A small self-supervised image encoder, trained from scratch.
Model: 13.6M parameters, 32-pixel images, norm layernorm, activation gelu, moe top_k, num experts 16, patch size [2, 2], depths [4, 4, 4].
Training: adamw at rate 0.001, 16100 steps, batches of 256.
Data: trained on streak pictures of flow and ridge fields, 195000 training examples, 21.1 epochs.
Rows from block 6, named by matrix and row number. Rows with one number belong to one channel. Each number is 50 + 12 x the weight over its row's rms, rounded and kept within 0 to 99. All counts start at 0. After the name is the row's rms in percent of the matrix's.
# convs0: expand pointwise conv (model.blocks.6.convs.0.weight, 640x160x1x1), inputs 0-159
# convs1: depthwise 3x3 conv (model.blocks.6.convs.1.weight, 640x1x3x3), a 3x3 kernel
# convs2: project pointwise conv (model.blocks.6.convs.2.weight, 160x640x1x1, transposed), outputs 0-159
convs0.608 080:52 49 50 50 79 50 49 50 50 50 48 50 49 51 46 48 47 49 47 50 52 57 52 50 49 33 99 50 48 51 50 50 51 50 50 83 52 46 51 49 50 48 49 50 48 50 50 46 50 50 49 50 39 46 51 50 51 50 47 50 50 52 51 48 51 61 49 51 49 49 32 50 40 50 51 47 50 50 99 53 54 69 50 50 46 50 50 53 56 53 50 51 36 50 50 50 49 52 48 50 47 50 70 49 51 50 61 47 50 40 22 50 50 50 46 44 50 50 48 48 51 50 00 49 46 51 51 50 51 81 50 56 66 50 47 37 51 47 50 47 52 49 50 49 52 52 50 83 53 40 50 67 50 50 50 51 49 50 52 50
convs0.609 084:10 53 53 52 46 48 50 50 52 51 50 52 49 42 49 50 50 50 58 50 50 50 50 50 47 51 50 51 35 50 50 70 50 47 67 50 50 50 51 52 50 47 49 49 51 50 51 51 50 53 52 50 50 36 50 52 35 48 50 49 51 48 50 48 45 75 48 57 49 53 51 51 45 50 49 64 34 47 50 22 40 49 50 54 50 50 50 50 44 76 92 38 50 52 46 48 49 50 50 50 50 50 50 49 96 99 49 50 70 51 51 52 72 50 51 49 40 50 50 56 52 56 51 50 48 52 51 51 49 53 55 99 99 51 50 23 54 49 46 54 57 52 46 48 50 44 30 50 47 52 55 50 50 50 50 49 50 37 50 51
convs0.610 113:50 44 45 50 74 50 51 50 57 50 51 56 50 34 50 50 50 50 62 46 54 50 39 50 49 50 50 57 75 55 48 50 45 51 19 50 54 88 50 57 52 51 49 50 51 50 50 45 41 50 42 51 50 56 51 50 50 50 51 43 50 47 50 50 51 51 50 53 50 62 49 49 50 50 50 50 47 51 99 40 50 50 51 50 59 50 49 50 50 50 49 48 50 49 50 53 50 50 50 50 51 44 49 50 50 50 48 48 50 50 48 50 50 51 50 58 53 50 50 50 50 51 53 50 77 24 78 50 50 50 45 50 50 51 50 50 51 48 52 50 51 50 33 49 51 39 50 50 40 49 49 50 44 50 50 51 53 50 52 49
convs0.611 069:53 51 80 57 50 50 51 50 53 50 45 47 75 50 49 50 55 50 49 54 53 49 51 50 50 31 80 51 50 47 49 48 50 50 52 50 42 86 53 20 49 47 46 53 50 50 49 14 47 50 42 50 51 50 51 49 51 52 48 51 50 49 53 46 55 46 49 70 46 49 50 50 37 50 50 49 52 50 00 55 50 50 52 50 51 52 38 63 49 49 49 47 40 52 44 47 47 51 50 47 51 50 50 48 51 49 50 50 49 51 38 50 49 02 43 50 14 71 36 50 47 51 50 49 92 52 87 19 55 53 57 22 53 49 47 52 49 51 52 49 45 49 57 50 45 50 50 72 59 39 61 50 52 50 49 48 68 49 50 77
convs0.612 103:50 53 50 54 49 51 50 50 41 50 49 50 49 51 50 49 50 50 48 51 50 50 50 99 50 48 51 50 51 50 43 50 52 49 47 50 53 50 50 51 48 49 50 50 50 44 50 48 53 50 48 51 50 44 50 50 50 50 52 49 50 50 50 50 50 53 49 43 50 49 50 54 49 53 51 50 49 50 50 50 47 02 50 59 50 49 55 54 50 51 51 49 49 49 47 50 50 50 49 51 50 51 50 44 50 50 40 51 74 54 56 46 51 50 51 48 50 50 58 50 49 49 50 46 51 56 52 52 49 50 50 50 50 50 49 54 51 50 51 50 51 50 53 47 46 49 49 50 65 49 50 50 43 00 46 51 50 50 54 50
convs0.613 115:50 47 44 33 53 51 54 51 42 61 51 48 08 59 52 54 17 50 50 51 36 50 52 53 52 58 21 35 69 48 50 52 48 60 62 48 51 50 51 49 72 50 50 50 63 53 50 47 53 48 53 52 44 50 51 58 65 50 49 50 37 59 50 54 55 20 49 45 49 55 45 48 47 36 50 66 49 54 50 50 42 41 46 47 65 50 38 48 47 50 55 50 99 49 50 43 62 03 49 50 51 55 45 14 46 51 58 62 48 49 53 50 50 63 50 52 48 56 55 51 48 42 50 48 47 50 50 50 70 09 31 50 50 50 61 52 49 41 50 45 49 49 50 56 52 51 53 51 12 50 50 52 39 49 33 57 50 70 35 73
convs0.614 061:50 47 49 50 50 50 50 50 83 50 47 50 50 50 50 48 54 50 20 37 45 50 50 30 50 50 50 50 47 50 49 49 47 50 50 51 50 50 50 50 50 50 50 51 50 50 50 49 49 50 53 49 50 50 51 50 89 99 50 71 50 49 50 49 50 50 50 53 49 50 51 50 50 49 49 49 99 47 97 50 50 48 49 50 43 50 50 43 50 40 50 50 50 50 50 47 50 50 50 51 49 49 49 50 48 00 50 50 50 50 50 50 49 50 50 55 50 51 50 50 50 50 51 50 50 50 51 51 50 48 50 49 50 48 48 51 44 50 45 50 50 50 50 56 49 50 51 49 51 50 41 51 50 80 50 55 49 51 50 59
convs0.615 074:48 48 51 52 53 52 49 53 50 50 54 43 50 71 50 46 48 50 52 50 50 51 50 50 51 43 75 51 48 51 53 51 50 52 50 51 50 49 53 00 50 51 51 49 42 44 50 48 47 34 49 50 50 26 48 35 57 51 51 51 54 57 47 50 37 50 52 47 50 49 47 54 54 51 77 50 72 50 50 44 47 49 47 49 46 89 49 53 60 50 63 49 44 49 34 55 50 49 48 50 50 51 50 50 51 50 50 47 50 00 87 48 55 51 63 52 52 59 49 53 62 43 50 53 50 50 50 52 54 48 50 48 50 48 52 50 50 50 51 10 51 44 48 49 52 50 50 48 46 49 51 64 49 57 49 50 50 52 50 38
convs0.616 155:40 51 22 50 49 50 50 53 46 13 50 50 50 50 11 50 54 47 50 50 50 53 57 50 42 51 50 50 50 50 57 50 66 51 52 50 46 52 51 50 51 52 55 47 65 30 53 62 50 42 99 47 50 22 45 50 51 49 58 51 45 48 50 51 49 44 51 55 45 49 51 48 51 50 47 51 50 50 50 50 51 00 31 52 48 53 50 50 51 50 52 48 50 49 51 60 51 49 50 50 50 50 43 59 50 49 49 51 49 50 51 54 45 49 50 41 43 51 50 49 50 50 50 51 50 47 50 52 34 50 48 50 49 08 49 51 51 50 46 50 89 50 28 50 49 50 50 50 50 64 50 51 46 51 49 50 52 50 00 54
convs0.617 131:50 49 78 52 50 96 50 52 44 50 53 50 49 47 64 63 50 49 72 42 47 54 50 66 52 50 50 51 49 52 50 50 71 57 46 50 50 46 50 63 56 00 51 48 49 50 52 13 46 50 18 49 26 50 49 50 50 44 52 50 77 50 44 50 50 50 52 51 49 50 50 39 47 49 88 50 50 51 24 51 54 70 50 54 70 44 50 50 50 63 55 49 50 50 51 55 51 52 32 50 47 50 42 46 50 52 45 54 99 48 57 50 73 50 50 19 50 28 40 54 50 50 50 51 51 83 50 51 53 49 50 50 57 50 54 52 50 50 50 48 44 48 40 47 49 50 49 44 50 51 49 19 42 52 39 51 51 48 48 51
convs0.618 106:48 51 50 50 50 50 50 50 51 49 51 50 50 49 50 50 50 50 50 48 50 50 10 50 57 99 50 56 50 50 50 50 50 49 44 50 50 51 50 50 50 50 50 50 50 50 50 52 50 48 40 50 99 50 50 50 50 49 51 50 50 50 50 50 50 50 50 50 50 52 50 50 50 50 50 49 47 50 49 50 50 50 50 52 50 50 21 50 50 50 50 50 50 50 50 49 50 49 50 50 47 53 50 58 50 50 48 55 55 50 51 51 53 50 50 63 49 50 41 55 50 50 28 50 50 08 56 49 62 52 50 54 50 50 50 50 51 52 50 50 48 51 50 49 50 48 00 50 50 46 55 46 66 50 50 50 50 48 49 50
convs0.619 132:81 48 55 50 49 54 50 50 50 99 47 53 50 53 50 51 56 50 50 50 50 50 50 99 50 49 50 51 47 51 50 50 50 51 51 46 50 49 50 49 50 48 50 50 50 99 50 49 51 50 59 43 34 50 51 51 71 50 49 42 50 51 50 50 50 57 50 51 50 49 50 47 75 50 50 50 50 49 50 50 50 50 51 50 49 50 49 53 66 51 50 47 50 49 51 50 50 50 50 49 50 50 53 50 50 48 57 49 50 47 50 51 54 50 50 50 50 49 50 53 50 48 50 51 37 50 48 47 58 50 47 52 50 54 51 49 51 50 46 50 50 52 48 60 50 76 94 50 48 50 50 99 50 51 71 50 50 49 43 22
convs0.620 112:37 45 72 50 51 44 50 50 48 50 48 53 52 50 50 68 62 47 50 50 50 50 52 08 46 50 48 57 50 50 48 50 99 45 49 50 60 50 51 50 52 49 48 50 53 50 46 79 00 51 87 56 54 52 50 48 47 50 50 50 50 50 53 50 44 50 50 49 50 61 49 49 50 47 43 51 50 49 50 49 54 32 50 50 50 50 50 46 50 49 50 50 52 51 50 49 50 68 49 51 50 56 44 50 50 49 60 54 49 51 48 51 69 50 46 20 31 06 48 49 50 44 43 48 35 02 51 47 25 50 63 90 51 50 50 49 51 49 49 51 76 53 40 50 50 50 50 50 46 53 60 50 50 39 50 50 50 52 22 49
convs0.621 106:49 49 53 54 53 53 50 49 50 50 49 50 60 50 56 50 50 50 51 50 50 51 50 99 50 50 50 52 51 49 51 50 50 52 48 49 48 54 50 50 50 50 50 55 50 43 51 49 50 48 46 50 50 51 50 48 50 50 28 48 56 43 50 50 50 54 47 50 49 50 49 49 50 45 73 50 50 51 50 49 51 62 50 55 61 50 50 50 49 50 50 50 50 50 49 49 50 53 49 50 48 50 43 50 48 50 48 44 98 50 49 52 50 50 50 48 50 50 00 50 48 50 85 48 50 99 53 49 97 50 51 53 52 51 50 46 50 42 50 50 50 50 56 54 52 31 50 50 50 49 50 47 99 48 50 50 57 49 51 51
convs0.622 079:51 40 50 49 50 55 50 50 50 49 48 49 49 49 50 50 60 51 50 49 50 50 72 59 57 71 49 50 50 50 50 53 99 52 50 50 49 49 50 52 81 00 50 50 45 51 50 50 19 50 47 29 08 51 50 50 62 50 50 50 57 19 50 50 50 46 50 50 50 50 50 62 13 49 49 50 50 50 51 50 58 50 50 50 64 49 43 52 52 54 50 50 50 52 49 50 48 60 31 35 50 50 51 50 56 49 50 49 79 49 57 50 52 50 49 49 51 50 50 50 60 58 83 50 50 71 50 50 50 55 49 50 50 52 49 49 50 50 50 50 50 50 50 46 47 58 51 49 49 50 50 14 46 51 50 49 49 48 53 50
convs0.623 098:05 42 49 43 51 49 50 50 47 43 50 65 49 50 52 86 52 47 51 53 49 51 50 00 47 59 35 52 52 50 47 49 50 58 51 32 50 50 49 50 51 51 52 49 52 51 51 68 48 49 56 54 52 50 50 50 50 50 50 50 37 51 48 50 51 50 51 57 51 49 70 42 50 51 50 50 50 52 49 50 49 38 51 50 49 49 48 23 48 50 51 51 52 50 46 51 52 24 53 50 50 50 50 49 50 49 50 52 49 50 50 50 48 51 50 99 43 52 52 38 48 50 50 51 49 37 49 50 48 48 54 88 50 50 51 52 50 50 51 50 50 49 19 50 49 50 04 50 51 50 52 38 49 26 51 50 50 50 50 51
convs0.624 140:50 50 48 50 57 72 51 57 50 49 50 50 49 51 50 49 41 50 95 50 50 50 50 50 51 50 46 47 49 51 50 50 46 50 51 51 49 50 54 50 50 51 41 51 50 51 32 78 41 50 50 50 51 51 50 51 43 50 50 44 50 50 54 51 50 33 43 47 52 58 54 50 49 51 49 50 50 51 50 51 50 51 49 51 49 86 50 53 50 50 52 51 50 50 48 50 54 59 53 56 50 50 49 49 48 51 48 56 50 52 50 58 61 51 79 44 46 49 41 54 44 50 43 38 50 38 48 50 49 50 45 50 50 50 50 50 50 48 51 50 50 52 53 51 54 50 50 50 99 50 52 50 65 50 51 50 50 43 44 38
convs0.625 081:45 51 59 74 50 51 48 49 50 51 50 50 49 49 50 50 50 50 50 50 50 49 39 48 45 40 99 50 51 50 47 50 51 55 50 54 50 50 48 50 47 50 52 51 48 51 51 48 55 54 50 50 52 04 50 45 49 50 56 50 50 45 46 41 36 50 50 50 95 47 50 48 53 49 50 50 50 45 72 50 50 52 51 49 43 51 51 50 49 49 87 51 33 50 49 52 51 47 26 48 49 47 47 47 67 47 46 52 50 50 54 44 54 00 50 38 50 50 49 69 46 50 50 50 50 50 55 50 49 49 50 51 50 49 50 48 50 50 51 50 51 51 50 51 50 47 49 49 52 89 48 59 51 50 51 50 49 51 50 46
convs0.626 139:50 73 47 50 50 51 50 50 49 50 54 50 49 50 48 51 47 50 51 50 50 50 50 52 50 50 48 50 43 49 51 50 50 52 53 29 00 50 50 51 64 52 50 45 62 51 99 50 50 49 49 50 47 50 49 50 48 50 50 52 50 51 47 50 50 50 50 99 51 39 48 50 52 49 51 50 50 62 50 53 50 57 50 53 51 50 49 50 50 50 58 50 53 49 50 50 50 00 50 51 48 48 50 50 49 50 50 42 50 50 50 47 50 50 50 50 50 50 61 50 45 52 51 67 51 50 51 53 50 50 50 51 50 51 51 50 51 49 63 51 50 51 49 50 50 50 50 57 49 52 72 53 49 53 48 50 50 50 51 50
convs0.627 102:51 53 51 49 50 50 49 50 50 53 56 50 50 51 40 91 49 52 48 48 46 58 47 59 34 47 51 47 50 64 50 54 58 52 50 50 46 48 50 51 49 51 48 50 44 51 49 99 50 50 51 47 49 29 49 50 49 42 48 50 50 50 50 50 49 49 57 49 55 51 50 49 53 52 48 50 49 44 84 48 50 50 51 50 48 52 45 36 51 50 47 60 49 52 47 49 56 49 50 50 50 49 54 48 51 50 50 52 50 41 59 50 49 51 50 74 52 50 58 48 54 35 66 55 45 54 23 52 50 50 43 73 44 52 49 48 50 65 50 50 49 54 54 46 48 51 00 50 57 50 43 53 46 50 54 41 44 56 50 50
convs0.628 127:00 49 56 81 50 47 53 54 54 50 49 50 50 50 50 52 52 50 50 49 50 50 50 50 50 50 50 51 49 50 69 49 50 61 50 50 51 50 51 49 50 51 50 50 50 27 49 54 55 46 50 50 50 50 51 50 52 50 50 50 49 44 50 51 50 50 50 51 50 50 50 51 02 49 50 50 47 49 50 53 50 50 50 58 50 50 56 47 50 54 63 44 50 50 50 50 50 50 46 36 50 54 55 51 50 51 50 42 99 49 50 49 47 50 50 50 50 50 50 50 48 42 50 50 50 50 49 49 50 49 49 49 50 48 48 58 50 52 45 49 49 53 51 51 50 50 00 50 42 49 49 50 35 50 50 50 50 50 49 56
convs1.608 195:45 50 45 52 85 52 46 52 46
convs1.609 088:44 49 43 43 27 43 53 74 54
convs1.610 139:49 62 48 55 80 57 51 62 51
convs1.611 096:60 63 58 31 44 32 48 36 48
convs1.612 095:56 44 56 61 35 61 52 24 54
convs1.613 101:56 31 52 46 30 42 58 33 41
convs1.614 133:49 58 48 55 83 52 44 45 45
convs1.615 102:28 58 58 41 57 59 62 40 34
convs1.616 117:62 69 60 53 62 52 61 68 58
convs1.617 139:57 31 58 60 32 59 57 34 56
convs1.618 100:60 61 59 66 63 66 54 62 62
convs1.619 119:41 41 37 36 55 33 40 33 44
convs1.620 105:68 64 64 58 50 55 59 64 64
convs1.621 092:44 63 45 31 47 30 43 64 43
convs1.622 093:49 73 56 41 60 45 51 73 52
convs1.623 089:41 35 44 39 71 40 43 64 42
convs1.624 092:64 60 64 61 54 62 63 62 64
convs1.625 102:39 45 36 36 52 31 34 47 38
convs1.626 093:33 75 32 54 44 50 48 45 49
convs1.627 103:39 53 60 69 47 29 37 49 60
convs1.628 121:66 60 70 54 45 53 67 56 64
convs2.608 089:51 51 48 30 50 50 49 51 90 33 49 50 50 50 51 48 50 51 50 49 49 50 41 50 50 84 49 51 50 50 54 50 49 44 50 51 50 49 51 50 54 28 50 50 65 50 50 50 47 50 51 50 78 47 50 56 49 50 50 50 50 51 51 51 16 50 50 49 49 50 50 67 99 42 50 50 50 50 99 48 50 50 49 50 08 50 50 50 50 50 43 47 50 50 50 50 49 48 54 32 51 50 39 50 50 50 50 54 50 55 50 50 49 38 55 55 54 50 51 50 53 50 49 50 50 00 50 51 50 50 44 50 48 51 50 57 24 52 50 50 52 35 50 50 51 50 50 51 50 63 51 50 45 50 50 50 50 51 49 25
convs2.609 096:51 58 50 49 49 52 51 50 49 51 50 49 48 49 54 50 48 52 50 53 42 42 50 52 51 58 47 51 51 51 50 46 49 50 94 49 50 50 51 51 50 52 50 48 51 47 51 46 52 49 50 50 57 50 50 51 00 50 52 54 51 50 50 50 50 60 50 51 15 84 45 53 47 50 48 50 00 51 51 50 50 46 51 26 51 49 61 50 50 50 50 52 51 52 50 33 50 50 51 50 53 54 50 49 50 50 45 50 51 76 47 57 52 50 37 49 50 67 49 51 42 48 50 50 57 49 50 49 50 47 49 50 50 50 50 56 71 50 50 58 50 50 50 53 50 50 50 68 51 50 50 43 49 49 51 02 51 54 50 50
convs2.610 112:51 50 48 50 50 50 48 51 51 61 47 50 50 50 51 24 50 50 50 50 50 50 50 87 53 99 50 49 50 50 51 59 60 51 50 31 50 51 50 50 77 38 50 51 51 51 50 50 51 50 49 51 51 49 47 51 50 50 51 50 50 51 50 50 36 50 50 50 50 47 50 53 61 50 49 50 50 49 49 48 50 49 49 50 50 50 47 50 50 50 50 50 50 51 50 50 50 49 50 50 50 50 50 50 51 50 50 50 50 50 50 50 49 46 50 52 51 49 00 50 50 50 46 50 50 06 50 50 50 57 51 51 49 76 49 53 22 50 49 58 51 51 53 49 49 50 50 50 50 80 50 50 50 49 50 51 40 50 49 45
convs2.611 082:50 50 57 50 51 39 48 47 50 42 50 49 50 50 77 47 50 50 50 49 50 50 49 50 50 50 50 50 50 48 50 51 41 50 49 50 55 26 50 49 38 51 50 55 51 53 51 49 48 37 40 51 50 50 49 50 51 59 51 49 49 50 50 45 50 51 49 44 51 50 49 51 50 51 00 50 53 50 50 50 50 55 47 60 49 50 50 47 50 50 52 48 67 50 50 52 50 40 50 50 50 50 46 50 50 50 50 48 50 50 50 47 50 56 55 50 50 52 56 50 51 50 50 50 49 50 55 47 49 49 50 99 54 50 49 49 49 50 53 50 51 49 49 41 51 51 50 48 50 50 50 51 47 73 51 52 03 51 51 50
convs2.612 073:16 50 85 57 49 16 51 50 50 50 50 54 50 50 50 59 51 48 00 50 49 50 40 50 50 49 50 50 51 52 50 52 47 52 50 50 43 50 46 47 50 42 50 50 48 20 50 50 47 53 61 49 59 53 50 46 52 54 36 52 46 49 37 50 50 51 50 49 48 56 50 47 50 50 50 72 50 50 50 52 51 50 50 50 50 52 92 49 49 49 52 50 51 50 50 49 36 52 51 51 42 50 47 51 49 51 50 40 51 50 50 50 49 50 07 50 51 50 49 66 58 59 52 50 50 50 50 49 50 52 49 50 53 50 51 50 54 50 48 49 41 50 50 50 68 50 13 56 53 49 50 47 60 53 51 49 50 48 50 52
convs2.613 141:47 50 54 91 67 50 50 50 71 53 47 49 50 50 50 22 49 50 50 50 50 52 52 50 44 62 50 51 51 35 49 54 50 50 45 49 40 48 49 99 55 49 50 56 50 51 48 64 72 41 34 50 49 35 51 05 74 50 50 50 38 35 52 47 51 50 40 50 99 51 55 27 49 50 51 55 51 32 41 49 50 50 48 50 50 50 50 66 49 58 50 73 46 50 51 71 50 60 44 49 49 57 44 54 50 50 37 52 50 65 50 50 49 50 50 50 50 36 50 50 45 47 51 49 44 49 49 47 50 49 49 69 50 47 60 49 50 61 46 86 49 49 50 41 37 50 50 54 50 41 85 48 50 44 58 50 49 48 50 47
convs2.614 060:50 50 50 50 50 50 50 47 49 50 50 50 47 50 48 48 50 48 47 52 50 50 51 50 50 51 40 49 50 50 54 51 50 48 50 49 50 40 50 51 49 49 51 68 50 50 50 50 50 51 50 48 50 47 50 51 47 00 51 22 49 51 50 50 53 50 51 50 50 50 50 53 50 50 50 55 50 50 49 44 50 50 50 50 50 54 52 51 50 50 50 46 54 52 50 50 44 50 53 48 50 49 50 53 64 65 50 50 52 50 50 51 50 50 46 50 25 50 52 49 58 48 45 50 50 50 28 48 57 48 50 29 51 50 48 50 49 56 56 51 49 50 50 52 51 50 51 50 52 55 51 50 53 50 99 49 50 49 46 50
convs2.615 191:52 52 51 50 50 49 50 50 50 50 52 45 50 50 50 47 48 55 49 50 49 48 50 47 50 49 49 52 37 51 50 52 66 50 50 50 50 50 50 50 49 50 50 50 48 52 50 50 50 50 50 50 50 52 50 54 50 49 50 48 49 48 50 50 50 42 50 50 53 50 50 50 51 51 50 53 49 50 50 50 50 53 50 50 50 46 50 50 51 48 50 52 43 48 51 50 50 50 51 50 57 51 48 51 49 50 49 51 50 53 99 50 50 50 51 50 51 51 45 52 50 49 50 50 50 49 50 50 49 50 52 53 49 50 54 47 51 54 51 50 50 49 48 52 38 50 50 50 49 43 39 50 50 50 00 50 50 50 50 50
convs2.616 151:50 50 50 50 50 50 50 49 94 50 50 50 60 50 69 65 41 50 08 49 50 50 50 50 99 42 48 50 43 51 41 50 50 50 50 74 42 56 50 50 50 55 50 51 53 50 50 51 50 52 49 50 56 23 50 50 56 50 50 51 50 49 53 51 18 43 51 50 50 46 50 51 00 51 45 50 48 50 48 59 50 50 49 50 47 50 36 30 50 50 50 59 35 50 50 71 49 99 50 49 50 50 48 43 56 51 49 50 54 53 50 50 33 51 58 51 50 50 50 50 50 68 57 50 52 53 50 45 50 51 45 40 48 56 51 51 51 50 50 50 10 50 54 50 50 50 50 45 50 52 50 15 32 50 50 48 51 49 50 50
convs2.617 170:55 51 58 50 42 37 47 53 55 50 50 46 51 50 99 51 50 50 25 53 48 52 00 55 52 49 59 50 49 31 50 49 52 50 49 50 53 54 53 50 51 50 50 50 50 50 50 44 52 50 45 50 50 70 48 50 56 50 36 50 50 50 51 53 51 50 48 50 47 50 50 50 40 34 54 43 50 48 50 50 45 57 52 50 51 45 48 50 37 52 51 69 50 60 51 50 53 46 49 59 50 50 54 50 50 49 50 45 63 50 48 50 50 51 50 42 50 50 50 67 51 48 70 50 52 49 50 46 61 48 57 26 66 50 47 52 50 50 51 52 44 54 47 50 26 49 50 48 50 34 50 42 00 49 49 49 49 50 57 61
convs2.618 010:69 48 96 51 54 36 46 51 60 44 50 54 50 42 48 77 50 48 29 50 38 60 48 88 49 25 73 49 50 50 57 50 70 51 49 50 48 57 50 37 38 55 50 45 50 34 50 53 47 44 53 50 51 49 48 40 63 50 47 62 53 44 50 50 40 48 50 50 51 21 73 45 53 50 51 42 52 45 50 50 50 53 54 49 49 51 45 29 45 51 53 43 50 50 90 51 56 46 48 50 43 53 46 49 63 44 45 47 49 35 50 48 45 45 52 52 48 41 49 99 56 65 64 50 67 55 50 50 46 57 55 57 99 41 56 51 47 45 50 50 51 52 48 50 34 50 56 48 56 50 52 74 49 52 47 50 50 51 66 50
convs2.619 217:50 50 45 50 51 79 50 50 34 63 50 39 28 50 50 31 50 50 49 51 50 50 50 59 37 50 47 49 50 50 59 50 50 65 49 21 50 50 50 52 68 40 49 50 28 72 48 31 66 08 45 50 48 77 52 49 50 50 85 51 37 49 52 50 50 50 50 50 52 34 22 48 50 50 50 49 40 50 49 49 50 46 79 50 51 50 50 83 56 50 45 32 50 50 50 43 50 46 64 51 50 50 51 47 50 50 49 52 48 49 50 50 46 50 50 36 49 45 50 53 14 15 50 50 46 00 50 50 50 50 52 55 52 50 49 49 50 50 09 52 50 50 26 27 29 50 63 46 42 49 50 51 50 48 55 51 50 49 50 50
convs2.620 134:43 50 50 71 69 52 41 46 80 35 49 43 50 44 34 51 47 50 50 51 50 50 33 38 27 63 49 59 50 51 52 56 42 29 50 51 51 11 47 50 50 51 50 56 53 54 46 49 53 57 43 45 50 00 40 47 66 51 69 50 62 54 50 51 24 55 46 46 77 49 46 52 40 51 52 50 49 51 51 53 50 51 50 65 50 50 22 52 50 50 45 52 52 48 50 74 50 45 50 49 42 50 51 50 52 53 50 43 56 77 44 50 59 47 50 48 48 49 50 50 94 42 50 48 50 57 46 54 52 57 43 48 44 51 58 43 52 50 66 68 43 38 16 53 51 48 33 50 54 55 54 50 46 50 66 57 50 51 49 00
convs2.621 089:50 52 35 50 49 10 50 50 51 22 50 50 59 50 47 40 54 47 34 50 49 50 99 64 48 51 50 49 50 51 50 46 52 50 52 50 50 50 49 51 50 00 51 50 50 50 50 50 52 46 50 50 22 56 50 50 40 50 50 49 50 48 49 50 51 51 50 50 40 48 50 31 49 50 50 59 50 50 00 52 50 50 48 50 50 48 54 59 45 49 50 50 50 51 50 50 51 51 51 51 50 45 50 50 51 49 50 50 54 45 50 50 44 50 50 50 51 50 49 50 47 51 48 50 50 58 50 53 50 50 51 49 52 48 48 52 50 49 35 50 50 53 53 50 50 50 50 50 50 52 50 50 99 49 50 50 52 44 50 52
convs2.622 013:51 50 38 54 50 00 47 51 50 51 50 54 54 51 51 40 50 50 50 50 47 64 58 53 47 51 49 50 57 50 55 49 58 58 46 47 35 53 50 49 51 49 50 50 46 45 50 55 38 54 50 50 48 49 47 50 60 56 48 51 48 64 50 50 54 50 50 50 53 55 33 42 48 49 50 57 51 48 00 50 50 50 34 63 53 43 54 55 46 72 92 34 40 48 54 60 51 47 51 49 41 51 45 51 36 50 49 45 52 51 54 48 45 48 45 70 60 51 52 55 47 46 35 50 50 46 54 50 50 51 99 57 00 50 53 53 56 49 39 34 50 68 55 49 55 50 47 49 48 54 39 43 66 59 56 50 50 53 50 50
convs2.623 098:78 47 43 50 50 56 49 49 46 62 44 50 50 51 54 47 67 50 52 30 51 51 84 50 50 70 50 48 59 50 24 39 51 50 50 50 50 00 44 46 42 54 51 13 48 28 52 50 52 58 48 50 63 52 49 51 73 50 50 44 50 50 50 49 55 46 48 57 50 50 50 50 50 50 49 50 50 49 68 52 50 50 50 50 55 50 41 49 50 56 50 47 50 49 50 50 49 60 50 51 53 52 50 55 50 57 50 46 49 56 56 50 50 52 32 41 50 52 51 54 49 35 50 48 50 24 50 52 50 50 51 45 49 50 50 51 51 53 58 49 50 43 50 52 50 50 50 92 49 49 45 50 50 99 47 51 47 54 52 50
convs2.624 011:42 50 49 47 50 43 49 50 32 51 50 43 37 49 55 52 50 51 51 51 49 54 54 44 37 53 51 50 35 49 51 51 45 54 38 32 48 58 50 49 57 50 50 49 52 45 50 54 50 17 49 50 56 59 50 52 51 37 56 48 49 39 50 49 66 59 50 50 30 50 23 00 55 50 79 57 57 50 59 50 50 47 68 00 44 48 32 85 59 56 44 51 50 50 51 51 53 47 47 50 36 56 47 50 70 63 44 48 50 51 55 50 47 50 50 49 45 39 75 65 57 51 55 50 69 44 47 52 48 51 48 50 49 48 45 50 50 48 16 43 53 19 47 48 29 57 44 49 67 54 43 56 47 51 71 50 72 36 51 61
convs2.625 131:56 50 53 50 50 50 50 50 49 50 50 50 51 50 54 89 50 23 50 50 49 45 50 64 49 50 50 48 50 50 48 48 52 52 50 74 50 50 49 51 50 50 50 50 51 51 50 00 52 50 46 50 45 51 50 50 50 50 50 50 23 48 48 51 50 50 51 50 29 16 51 50 50 50 50 03 50 51 50 52 50 00 50 35 11 46 50 50 50 50 49 01 78 51 51 50 51 50 50 51 52 50 79 48 49 50 55 50 51 48 50 50 49 51 84 49 50 50 50 50 62 50 69 50 50 64 50 50 51 49 50 50 53 24 50 50 50 47 31 50 50 50 50 50 50 50 51 49 47 49 48 50 50 50 50 47 52 49 50 50
convs2.626 436:50 50 51 50 50 50 00 50 51 50 50 47 50 50 50 50 50 50 50 49 50 50 50 50 50 50 50 50 50 49 50 50 51 50 50 50 68 50 50 50 49 49 50 50 50 50 05 50 49 50 50 50 50 50 00 50 50 50 50 50 50 50 90 50 51 50 50 37 50 57 50 50 50 50 50 50 50 43 50 48 50 51 50 50 51 50 50 53 50 51 50 50 50 50 50 50 50 49 50 50 50 50 50 51 50 50 50 00 50 50 50 50 49 50 50 51 51 50 50 51 55 50 50 50 50 50 50 50 50 50 53 50 50 50 50 50 50 62 50 50 50 50 50 49 39 50 49 50 59 50 48 49 50 50 45 50 50 66 50 50
convs2.627 091:51 49 71 59 50 46 50 50 62 49 54 51 45 58 61 36 38 55 00 52 52 59 46 32 44 39 48 49 50 50 89 50 50 50 50 74 46 54 50 50 68 50 47 48 47 50 50 46 46 45 56 49 48 55 50 50 52 50 49 53 45 49 50 50 53 50 43 47 45 50 29 61 43 56 12 51 50 50 45 48 50 52 42 37 51 50 61 51 49 49 50 41 51 51 54 49 50 41 55 52 50 50 52 50 18 50 50 50 66 58 50 52 51 52 59 50 81 50 53 60 02 99 49 50 50 49 49 40 51 48 55 44 33 50 54 47 50 64 47 50 48 55 81 27 50 49 47 40 43 43 45 38 59 51 79 46 48 48 49 56
convs2.628 137:47 50 56 94 50 50 50 50 99 37 49 54 49 50 50 42 50 46 50 50 50 60 78 50 49 59 54 45 50 49 47 50 50 50 50 50 50 50 50 50 50 48 50 50 91 63 50 59 49 57 50 50 50 51 50 18 50 50 51 50 50 49 49 50 57 50 50 50 64 49 51 48 01 50 50 49 59 51 20 50 50 50 50 50 40 50 50 44 50 71 63 50 23 49 50 45 49 48 46 46 36 50 50 51 38 50 50 50 50 46 50 50 54 51 62 91 50 50 49 51 52 50 23 50 50 50 48 50 50 42 50 50 50 50 50 49 50 51 81 53 50 36 29 61 50 43 50 67 40 50 50 05 53 50 50 50 50 44 50 31